A small image classifier, trained from scratch.
Training: muon at rate 0.037, 4500 steps, batches of 128, held-out accuracy 100%.
Data: trained on drawn human figures in many poses, 97500 training examples, 5.9 epochs.
Rows from block 6 of a small image classifier, named by matrix and row number. Each number is 128 + 32 x the weight over its row's rms, rounded and kept within 0 to 255. All counts start at 0.
After each channel's rows are labels from the 100 images, of 14976, where the channel reaches its highest value: "responds to" is what is common among them; "patch colour" is the nearest of a few named colours to the mean colour under the peak. Only what is clearly more common there than usual is listed. The data: drawn human figures in many poses. In brackets: how many of the 100.
# c30: last pointwise conv (model.blocks.6.c3.0.weight, 256x256x1x1), inputs 0-85

c30.237 [196 174 167 119  92 200 183 120 180 132 127 139 140 134 133  65 164 179  99 157 147  59  82 109 182 125  94 167 109 118 125 141 122 128 116 147 188 111 140 120 129 130 151 162 115  92 112 146 130 124  97 135  99 115 171 131  71 179 154 108  91  92 111 165 121 159 124 105 118 180 101  79 128 109 121  96 115 112 113  69 155 137 173 151 122  93]
responds to: brown trousers (53)
patch colour: brown (70)

c30.83 [227 126 114 124 144 153 106 139  68 175 187 164 118 100  72 107 183 167  37 145 153  90  58 134 160 143 117 196 152 168 162  84 139  40 202 215 138 141 157 100 150 136 159 106 217 126 118 105  58 143 216 178  81 194 114  89 108 155 138  72 161  72  67 135  88 132 141 130 140 127 188 139 169 128 122 156 195 131 156  91 115 137 102 111 146 166]
responds to: red trousers (90)
patch colour: brown (75)

c30.177 [114 141 183 100 120 149 126 125 101 144 150 125  81 128 129 121 105 156 125 104 150 166 106  99 143 147  70 144 166 105 163 141 108  77 139 186 168 107 151 143 112 135 125 120 135 135 127 129  92 152 126 107 119 147 109 117  76 109  96 169 156 142 141 187 131 117 194 149 200 130 177 120 136 154  78  82  92 189 194 117  98 144 112 113 151 111]
responds to: red trousers (71)
patch colour: brown (70)

c30.81 [125 128  47 118 198 108 198 111 151 159 129  86 116  86  66  91 141 135  85  93 136  68 188  78 118 168 151 114 168 112 160  92  92 124 113 190 124 109 129 116 136 181  97 124 149  78 133  68 183  88 157 146 143 147 126 144 147 162 162 119 133 121 144 133  88 122  62 119 139 163 131 116 138  82 119 143 140 151 122 153 107  76 122 168 115  62]
responds to: brown trousers (71); lying (27)
patch colour: brown (72)

c30.179 [ 80  79 147 123 122 158 126 130 129 159 123 165 167 112 135 125 147 130 121  95 107  73 116 152 127  96 105  77 134 142  91 148 138 112 141 115  79 150 176 133 114 105 103 134 137 118 138 109 105 171 139  96 131  81 182 111  88 110 110 148  41 120  83 131  43  43 162 154  78 126 110 158 120 125 175  98 104 100  87  99 117  98  79  90 170 152]
responds to: bowing (49); lying (33)
patch colour: green (31)

c30.94 [118 106  66 123 173 143 111 142 104  82 134  85 112 142 113 171 140 112  88 170 176 156 144 155 142 129 155 118  71 116 193 105 126 167 152 147 141 156  45  96 169 121 145  70 135 185  86 103 144 101 123 179 113  99 117 117 132  94 159 196 163 143  87 143  91 110 132 161  92  82 162 162 128 142 108 157 142 127 153 121 130  89 152 160 163 145]
responds to: grey trousers (44); handstand (42)
patch colour: brown (51)

c30.178 [154 119 131 118 117  83 163 144 114 103 105 143 152 123 106 146  88 136  91 135 142 108  41 125 160 120 151 138 158 108 128 122 135  88  94 128 149 173  81 119 110 181  89 121 111 179 153 154  78  85 191 179  48 208 157 152 111 155 177 187 115 153  98 112 117 125 131 128 130 129 119 160 115 124  97 142 121 114 107  89 129  85 104  80  79 169]
responds to: handstand (64); red trousers (46); orange trousers (39)
patch colour: brown (85)

c30.250 [175 128 137 144 110 128 149 145  98 110 121 157  83 151 120 129  48  99 177 166 166 100 135  95 132 116 156 132 143 156 119 123 105 112 154 160 181 138 132  65 107 142 165  97 105  91 103 127 129 134 121 127 139 126  93 133 175 102 148 175 107 105 151 112 153 136 141 141  70 107  98 128 135 180 135 190 154 145 175 135 139  95 135 123 147  90]
responds to: lying (35)
patch colour: grey (63)

c30.209 [142 170  74 144 153 106 159 124 132 142 142 202 125 117 143  86 131  81 138 189  69 144 148 183 157 115 127 170 128 158 144  94 114 161 138 116  89 126 114 143  59 160  86 116 121 106 193 143 188 155 235  98 164 122 137 118  84 126 116 155  79 124  87 115  61 198 137 120 103 136  77 155 181  94  97 151  76  80 155 126 157 140 120 125  88 114]
responds to: handstand (38); yellow trousers (35); red top (31)
patch colour: brown (53)

c30.184 [152 139 101 147  72  99 146  76 140 115 168 137 112 117 133  98 168  86  82  94 123 198 146 179  70 139  93 146 157 118 195 104 102 139 140  58  73 133  73 191 112 131 168 103  94 129 141  85 149 214 163 151 162 115  75 108 134 155  95 114 121 117 143 157  90 137  96 160 149 137  53  84  96 189  43 105  82 100 125  93  69  91 197 111 181  52]
responds to: purple top (63); lying (50)
patch colour: purple (35)

c30.75 [ 97 163 150 106 159 112 113 131  78 143 149  95 112 108 123 160 119 170 185 140 103 150 141 155  66 153 123  87 178 171 118 131 164 138  57 113 140  54 152 160  96 173  67 109 115 107 123 120  87 183 107 129 124 102 147 188 100 135  96  71 106 109 185 133  99 137 121 112 156 120  98 115 103 163 117 154 120 142 132  81  47 182 119  67 179 131]
responds to: orange trousers (72)
patch colour: brown (61)

c30.229 [150 140  75 172 189 108  75  51 104 120 135 156 116  73 151 125 124 134 145 185 154 101 156 196 118 173 152 153 166 114  91 112 146   0 122 108  70 139 127 149  95 167 129 124 109 155 137 142 115 154 181 199 170  88 163  80 128  71 156 123 116 137 129 122 155 138  79 132 117 139 136 175  95 149 148 104  99  98  93 128 129 174 134 127 154 180]
responds to: orange trousers (86); squatting (27)
patch colour: brown (81)

c30.199 [165 142 134 147  94 169 120 190 166 154 132 132 173  66 163 136 115 114 108 178  48 127 117 119  93  96 118 110 120 136  65 131 141  78 139  86 108 169  70 123 155 141 136 123 113 138 114 152  69 134 112  92 104 146 146 139  89 106 147  55 106 122 119 119 117 147  99 133 123 133  77  82 123 149 122 137  99  89 111 143  89 136 158 104 174 163]
responds to: blue trousers (46); handstand (41); sitting (25)
patch colour: blue (28)

c30.91 [116 198 161 189 166 111 166 145  89 159  96 106 124 141 175 107 177 101 157 113 142 103 110 142  72 153  98  87 134 113   7 156  82 113 177 136 123 141 100 175  97 119 103 127 100 160 211 137 135 129 116 102 100 117 118 174 139 148 216 122 131 126 176 136 110 148 125 130 203 155 106  56 164  58 141 106  91 138 153  94 166 149 112 132 171 172]
responds to: yellow trousers (87)
patch colour: brown (62)

c30.254 [116  75 163 138 141 156 121  94 140 130 118 181  74 147 155 159 127 133 129 129 144 134 118 210 137 120 166 155  64  97 171 142  90 195 120 111 129 109 170 112 143 164  94  96 123 107 155 117 105  31 125 181 123 116 109 102 103 189 119 141  96 141 173 119 137 156  94 141 175 139 143  96 138 122 113 122 146  99 164 152 121 119 167 142  99 142]
responds to: yellow trousers (44)
patch colour: brown (57)

c30.216 [133  96 128 131 134 144 160 121 179 125 176 126 132 153 155 105  69 115 127  84  71 142 100 170 168 170 132  99 191 138 108 132 123 126  77 153 154 186 126 144 142 197 177 145 122 137  95 153 131 172 151 161 122  96 175  86  99 139 163 102 176  98 120  86  96 132 144 100 112  97  93 147 130 184 158 145 102  99 129 115 146 157  99 154 114 160]
responds to: brown top (39); orange top (29)
patch colour: brown (65)

c30.43 [ 89 120 142 132  70 138 104  81 131 136 130 139 119 116 139 187 157 188 125 163 100 124 196 188 136 199 120 100 169 168  72 123 139 105 126 206 149 138 125  95 105 152 140 102 157 123 112 162 125 108 124 146 194 212 102 122 108 142 192  85 104 196 182 146 163 189 146 135 121 143 137  60 128  75 163 104 116 141 124 101  78 160 105 144 132 107]
responds to: grey top (46); green top (35)
patch colour: green (37)

c30.45 [170 131 123  96 129 138 176 101 152 150  93 154 114 143 169  83  62 168  76 129 161 158  98 111 156 144 158 138 124 158  72 135 173 190 145 103 100 156 174 169 175 124 107 121 127 177 153 119 193 160 166 128 164  85 112 152 155  87 129 132 117 153 117 163 118 244  87 195  40 137  79 159 128  95 142 123 132 110 124 138  93 115  95 119  82 132]
responds to: black trousers (96)
patch colour: black (50)

c30.162 [172 103 144 126 197 122 183 117 160 148 173 123 142  61  99 137 125 130 169 129 117 141 109 182  79 129 163 136  99 114 176 144 137 122 169 166 141  83 182 149 125 123  92 150 133 115 114 139  43 143 150 128 145 104 111 127 135  60 164 189  79 158 122 149  93 111 161 122 113 140  82 147 100 168 140 140  87 167 131 132  98 196 146 128 192  70]
responds to: green trousers (55)
patch colour: brown (61)

c30.70 [128 136 121 189 119 131 103 136 158 154 139 118 107 211 137  98 124 134 155 159 111 199 127  94 176 142 172 144 118  92 174 195 102  90 191 100 222 113 120 169 111 161 165 109 137 149  45 187  88 159 120 153 137 139 106 147 106 122 136 132 167 120 167 140 105 102 124 159 140  77 119 151 176 110 124 143 207 108 148 132 139 167  90  47 147 116]
responds to: lying (56); handstand (35); orange top (30)
patch colour: green (28)

c30.2 [108  83 119 127  95 186 100  64 176 134 143 134  38 146  99  79  77 149 227 182  54 184 101  90 104 121  77 147 161 173 181 132 117 106 119 202 142  93 111 147 152 229 189 151 150 114 184 147 135 153 190 129 104 123 119 136 102  90 147 125 134 120  94 124 111 121 110 171 146  56 154 108 132 138 164 149 146 119 121  85 105  91 144 171 143 140]
responds to: orange top (42); lying (41); bowing (37)
patch colour: orange (32)

c30.203 [114 156 139  90 179  99 150  89 126 144 125 142 120 158  46 122  92 138 133  82 206  98 126 145 118 106 162 124 148 129 153 142  98 144 182 107 142 105 118  74 181 132 129  95 145 163 202 111 146 114  43 139 111 128 121 145 124 162 110 185 142 185 103 108 139 165 132 114 166  78 186 101  75  47 126 145 110 144 157 191  78 101 106 127  81 105]
responds to: yellow trousers (56)
patch colour: brown (62)

c30.155 [ 73 139 222 134  70 129 108 147 111  91  98 126 151 185 162 111  96 137 106 130 118 183  87 107 135 114  87 159  93 106 144 107 145 115 128 123 127 142  78 139  44 104  66 102 124 157 154 162 117 128 184 146 103 156 159  85 204 130 157 136 148 163  92 130  88  93 182  82 138 151 149 103 111 151 123 119  90 107 202 105 123 154 111  82 155 139]
responds to: brown trousers (53); handstand (28); grey trousers (26)
patch colour: brown (63)

c30.108 [ 94 128 103 118  80 130 189 174  67 161  86  40  90 133 166 105  80 148 178 103 184 113 151 144 153 112 198 182 118  97 109 139 121 170 140 120 174 132  99 181 132  99 188 172 129 102  99 158 169 123  98  96  96 142  97  96 214 104  79  93 180 152 132 132  78 164 133 141 146 159  85 136 143 119 172 123 123 110 111 188  92 113 146  77  86 109]
responds to: black trousers (97)
patch colour: black (38)

c30.241 [130 157 107 175 226 116 149 108  99 156 125  88 155 138 103 163 113 139  86 131  98 203 185 125 127 171 110  70 109 169 106 170 122 141 133 160 113 164 107 179 149 121 121 160 165  97 183 163 152 123 102 166 227  95 124  83  72 128 124 162 148 148 211  98 138 125 127  85 127 119 113 151 117 140 142  89  81  64 112 120 105 148 152 120 103 131]
responds to: teal trousers (52); handstand (32)
patch colour: green (27)

c30.148 [165 106 197 161 132 160 145  82 156 198  94 129 203 153 110 142 127  97 137  89 153 116 124 161 153 110 136 135 115  70 124 100 167  88 105 126 160 187 113 120  91 124 147 117 122 116 169 173 136 147 160 123 186  87 134 102 124 100 168 112 121  78 122 175 125 172  90 152 119  89 131  76  79 118 178 125 130 162 102  83  86 103 127  93  93 103]
responds to: lying (58); bowing (34)
patch colour: grey (61)

c30.151 [120 136  88 132 163 148 157 166 111  93 115 199 177  93 101 117 127 143 123 158  73 127 159  90 133 174 163 151 109 145 176 141 105 114 121 164 140 128 150 150  84 112 116 110 102 182 134 156 135 111 152 142 151 117 128 139 160 135 141 116 100 208  59  67  98  79 151 105 170 173  85 107 139  87 148 188 129  85 144 176  57 140  91  75 137  79]
responds to: green trousers (61); bowing (36)
patch colour: brown (53)

c30.10 [115 187 131 128 118 214  59  94  35 128 130 100 156 105 116 156 137 148 149 140 147 100 114 103  95 101 122 134 169 122 129  86  90  74 117 143  87 161 109  75  81 140  59 153 172 124 115  29 107  98 102 246  98 157  46 128 134 192 169  98 122  88 153 141 104 182 159 105 136 109 153 114  96 145 109 104 146 140 148  90 125 114 204  85 123 153]
responds to: lying (46); orange top (34); red trousers (30)
patch colour: brown (54)

c30.69 [100 109  59  97 131 128 162 123 151 121  89 115 150 140 118  66 199 129 165 146  92  99 173  62 110 155 148  81 156 172 132 144 141  60 115 171 111 116 139 187 105 121 156 129 141 142 136 195 142 112 123 185 146 113 164  15 131  88 129 150 102 151 139 159  97 140 140 132 103  69  85 134 158 103 138 153 137 146 136 150 109 136 135 114  97  93]
responds to: teal trousers (78); squatting (26); sitting (26)
patch colour: green (56)

c30.23 [164 165 108 175 151 160 132 124 115 104 177 112 116  71 132 186 105 101 132  42  37 135 163  74 216  90 166  72 106 121  90 153 149 188 132 115 103 124 110 155 200 132 152 130 173 106 125  76 126 134 137  65 131 120  52 175  67 176 110 148 135   0  91 169  90 186 162 126 110 103 106  69 120 189 107 148 108 110 102 116 113 105 147 115 119 119]
responds to: blue trousers (63); purple trousers (26)
patch colour: blue (46); purple (25)

c30.231 [124 151 160 145 149  90 137  84 149 101 123 143 147 242 103 112 133 170 112 118 123 139  97  60 171  81 127  96  91 142 126  97 161 145  92 177 190 186 177 118 111 173 140 163 180 145 132 203 135 134 138  99 126 124  92 164 126 122 175 116 133 162  71 114 143 128  68 105  94 138  90 126 126 120 148  73 117 162 111 121 151 162 127 131 120 112]
responds to: brown trousers (54); black trousers (25)
patch colour: brown (60)

c30.61 [174 103 147 106 112 137 124 108 161  95 136  91 145 109 113 117 150 138 141 121 135  68  86  98 142 144 114 125 123 115 133 152 123 126 130  78 126 122 149 187 149 126  98  70  88  90 167 126 122 143 104 131 111  58 152 187 140 154 135 102 131 187 141 173 104 147  86 149 109 165 129 139 129 112 148 176  99 151 150 144 105 142 213  95 157 127]
responds to: black trousers (73)
patch colour: black (37)

c30.9 [162 132 168 176  69  72 149 142 113 149 130 151 115 142 132 144  95  99 123  87 143 132 155 106 115  90  65 143 174  97 169 112 128 189 114 132  65 164 100 147 185 150 139 166  82 133 145 190 158  85 175  86 125 170 130 152 143 115 185 138 188  71 180 130 105  98 155 135 117 182  83 137  73 118 135 135  62  93 148 125 174 168  96 146 108 177]
responds to: purple trousers (81); handstand (37)
patch colour: purple (47)

c30.18 [165  79 154 136 148 153 160 118 109 124 123 100 102 127 171 117 172 162 164 118 112 128 133 138 137 102 117 139 126 174 169 121 147 114 162 150 108  84 141 101 166 173 141  69 127 125 137 118  95  65 131 162 128 140 141 154 137 156 153 102 152 129 123 187 129 160 103 146 152 113 107 135 112 132  90 144 134 151 130  99  94 120 178 181  89 127]
responds to: red trousers (43); yellow trousers (28)
patch colour: brown (68)

c30.164 [186 122 110   0 150 132 174  76  89 154 152 161 133 145 114 137 109 121 123  95 187 105  71  61 178 123 149 102 133 153 159 145 106 126  83 152 172 113 144 192 114 132  72  94  63 116  95  98 142 148  60 114  70 104  95 215 156  98 132 114 121 112 110 152 140 100 134 110 223 118 112 157 157 103 143 130 118 152 124 140 171 127 201 135  84 104]
responds to: black trousers (100)
patch colour: brown (53); black (34)

c30.245 [114 202 125 136 150 154  78 117 186  86 210 156 139  97 139 151 142 121 199 116 104  84 160 123 102 142  75 106 123  83 117 113 147  65 178  99 127 108 109 113  99 168 172 160 160 138 107  97 167 138 139  81 175 144 112 105 111 138 126 103 153 112 145  83 146  79 110 133  87 126 175 190 161 131 161 130 159  95 143  70 155 101  80 131 115 109]
responds to: yellow top (44); yellow trousers (31); handstand (29)
patch colour: orange (28)

c30.41 [ 42 153 153 130 210 197 114 184 148 158 114  81 139 110 201 139 147 134 189 147  86 143 102 122  96 135  96  81  70 168 173 222 139 107 105  83 126 210 129 115  83 168 152 147 117 125 160 137 115 129  42  83  68 109 154 154 104 109 144 121 139  90 104 145 147 120 155 113 105 144 165 177 149 126 129  87 230 116 104  93 105  91  88 113 190  86]
responds to: orange top (71)
patch colour: orange (62)

c30.163 [150 101 140 132 117 164  74 195 166 111 126 109 100 106 131 142 136 131 166 192 136 196 134 168 108 125  43 140  82 100 112 157 144  95 148 137 189 146 116 108 134 137 158 157  85 143 184 123 106 149 139 172 141 109 114 111 139 178 136 119 151 129 102 111 152 187 116 137  76 161 144  75 156 159 195 116 127 182 153  81 120 150 127  86 114 135]
responds to: handstand (58); yellow top (36); green top (31)
patch colour: green (30)

c30.228 [165 106 153 191 138 176 135 162 120 134 118 117  92 124  89  81 113 143 144 139 109 140 130 133 131 121 195 151 121 163 154 180 123 144 134 103 156  80  39 151 110 182 121  60 160 140  82  91 131 152 129 103  63 122 101 167 124  69 163 177 175 112 124 145 156 152  90 114 168 107 141  67 142 133 134 102 113 146 109 157 138 124 190 159  84 144]
responds to: blue trousers (74); squatting (31); sitting (31)
patch colour: blue (56)

c30.243 [138 160 186 100 132 121 101 100 137 150  81  71 140 133 161 131 127 107 213 109 198 164  76  94 104 118 180 117 124 128 163  94 133 109 128  67  64 153 117 102 179  77 126 143 126  86 101  83 115 142 211 106 118 128 113 159 198  54 139 132 106 109 186 180 108 112 142  78 202 170  56 102 122  99 140 150 133 185 103 130 138 137 215 110 147 105]
responds to: black trousers (100)
patch colour: black (54)

c30.15 [134 109 146 180 135 143 137 182 123 166 190 140 118 108  86 121 136 139 120 188 146 118 115 135 111 117 147 151 126 118 111 147 133 112 186  93 124 124 135 188 129 111  89 118 104 119 162 128 119 160 144 137 190 132 102  86  86 149 109 124 115 114 177 168 123  98 167 108 135 127  69  53 105 160 143  83  91  82  93 125 116 105 110 108 103 184]
responds to: grey trousers (52); handstand (33); lying (29)
patch colour: grey (63)

c30.195 [144 139 142 157 118 125  41 113 135 167 140 156 117  86 152 111 127  80 142 111 106 123 148 112 140 100 131 154 206 204 120 166 144 144 104 173 118 130 132 203 174 100 112 140 131 135 130 167 181 134  79 164 141 165  17 121  50 146 192 114 126 125 116 134 133 211  89 110 122 106 129  98  95 104 136 180  88 161 142 165  91 130  73  97 140 171]
responds to: pink trousers (67)
patch colour: brown (57)

c30.89 [126 148 138 178 147 188 131 115 123 144 117 142 109 138 132  90 180 112 111  93  94 136 107 145 136 180 115 124 161 138  80 146 132 114 142 171 110  91 142 137 171 231 156 178 195 103  89 126 139 105 135 122 142 134 114 141  74 124 115 106 176 130 123 149 105 160 135  85 149 106 141 100  82 160 174 151 116 154 184 119 185 194 178 124 127 104]
responds to: brown top (82); hands on hips (31)
patch colour: brown (74)

c30.139 [ 98 144 141 116 138  89  85 105  96 191  90 117 150 111 135 179  74  95  69  94  62  36 195 145 172 133 100  94  66 143 148 102 169 138 101  99 142 151  99 148 139  87 169 101 175 121 109 131 117 149 136 103 135 200 101 141 108 134 130 123 119  61 154  73 162 122 173 123 109 116 164 125 109 121 201 144 154 138  71 118 105 182 112 172  88 111]
responds to: bowing (43); grey trousers (27); pink trousers (27)
patch colour: grey (62)

c30.72 [161 121  86  84 124 103  83  99 117 113 122 191 121 157 167 131 130 158 131 104 182 141  97 201 107 157 112 131 171 123 155 165 136 104 139 190 161 133 109 128 164 197 110 169 156 121 115 154 162 152 128 170 124 156 123 143 175 118 109 170 110 148  79  99 140 158 108  98 184  81 127 109 102 175 111 150 192 117 189  95  92 165 151 158 137 161]
responds to: orange trousers (93); stocky (62)
patch colour: brown (90)

c30.7 [149  84 124 108 144  98  54 135 113 160 136 131 163  97 139 171 147  92 168 117 100 131 223 151 120 142 144 179 210 118 107 143 152 101 168 102 129 148 145 141 130 143 133 131 151 154 177 165  88 100  80 165 142 141 124 112 107 138 113 166 190 119 145 135 111 184  98 196 150 154  70 158 137 111 148 176 128 120 222 156 151  91  87 135 115  89]
responds to: yellow trousers (54); star jump (26)
patch colour: brown (63)

c30.208 [ 84 125  70 138 135 150  80 210 108 165  65 160 143 141  89 183 119 161 114 170 191 146 218 122 165 145 155 167  69 115 183 155 174  71 108 127  81 214 164 174 128 100 134 112 152 129  86 153 151 142 139 178  97 135 152  58 102 168 171  76 178 147 159 153 131 141 145 141 104 130 113 132 135 133 164 134 131 142 152 123 102 135  66 162 140 153]
responds to: pink trousers (75)
patch colour: grey (70)

c30.100 [141 141  69 152 190 126 158 177 125  92 105 153 129 136 110 127 144 143 123 116 109  60 137 118 152 145 112 114 125  92 123 133 124 129 154  77 100 125 169  44  98 149 124 107  56 140 201 136  58 109  94 145 131  24 187  77 202 169 163  60  84 136 153 126 158 125 194 103 130  90 109 133 112 114 141 124 132 141 103 126 112 106  72 112  90 154]
responds to: green trousers (26)
patch colour: brown (52)

c30.140 [177 116 101 121 134 152 143 124 113  64 186 173 156 138 137 144 151 107 110  86  86  79  88  89 159 112 155 168 159 120 129 138 155 111 165  92 168  90 154  63 139 157 117 132  88 122 133 170 144 134 175  61 167 152  94 161 110 121 151 133 124 153 143 142  85  84 109 150 166 152 133 129 129 135 158 152 100 124 153  50 143 139 122  99 175 129]
responds to: handstand (89); yellow trousers (30)
patch colour: brown (56)

c30.118 [107 184 124 153 101 151 120  74  96 107 103 209 160 165  76 126 155 122 136 124 110 160 146 127  83 116 149 104 129 120 134 157  91 139  69 102 101  66 187 159 164 115 121  94  88  83 110 118 115 147 119 134  53  82 143 163 188 122 121 121 101 107 121 135 108 141 135  83  92  77 113 163 162 152 170 141 150  99 150 113  70 170  89 125 161 158]
responds to: grey trousers (65); brown trousers (25)
patch colour: brown (53)

c30.67 [162 119 150 122 105 128 191  96 137 133 136 213 131 105  70 105  99 110 147 127 130 143 174 160 139 115 140 155  55 151 122 158 163  76 187 126 158 144 116 129  89  89 129 109 149 145 133 113 146 177 128 149  76  93  91 131 150 109  66  96 116  67 111 133 121  76 112 100 157 139 198 115 109 170 161 147 147 112 105 149 101 147 208 127 161  86]
responds to: bowing (48); purple top (48)
patch colour: purple (26)

c30.19 [127 155  59  50 131 125 136 153  88 124  88  87 193 127 127 163 144 159 162 114  96 130 154  92 183 155 116 109 151 161 105 132 102 108 178 168 134 132 150 135 126 160  89 192 135  98  86  76 129 124 103 141 140 104  60 109  23  99 135  69 112 119 134 152  91 144 179 123 100 143 160 142 120 115 160 119 144 103 181 130 132  66 112 115 166 130]
responds to: brown trousers (51); grey trousers (48); handstand (45)
patch colour: brown (55)

c30.35 [205 108  56 174 153  86 163 185 166 142 153 110 146 115  68 157 137 152  70 122 167 128 161  89 162 119 102 111 135 138  88 157 136 164 158 118  90 137 144 115  53 119 147 121 142 109 165 114 111 171 171 148 154  88  95 160  96 175  49 113 115 104  80 155 135 132 206 112 139 125 132 109 115 147 172 128 114 116 192 175 150 159 110 147 153 130]
responds to: brown trousers (56); handstand (52); grey trousers (37)
patch colour: brown (66)

c30.112 [146 112 138 163 157  47  72 121 181  92 158 162 148 102  91 133 125  97 107 106 143  91 137 136 137 129  87 172  89 137 100 120 130 156 116 101 152  87 124 148 112 106 133  83 102 126 123 102 132 136 163 103 102 107 156  91 154  94  90 103 187 113 129 107  76 159 148 118 122 137 141 121 102 169  71 102 111 117 123 132 100 152  99 117 124 148]
responds to: lying (78)
patch colour: brown (53)

c30.201 [156 154 135 176 111 178 123  84  91 177 138 144 116  98 141  91 128 133 174 137 113 172 144 129 154  76 166 122 134  73 136 146 151 112 116  84 173 105 141 106 147 119 158 109 184 100  94  90  98 128 132 142 119 125 115 119 118  51 107 120 118 162 139 163 152 161 139 178 103 111 161  98 131 107 110  71 149  69 120 174  92 153 130 177 124 143]
responds to: red trousers (60); handstand (44); squatting (29)
patch colour: red (34)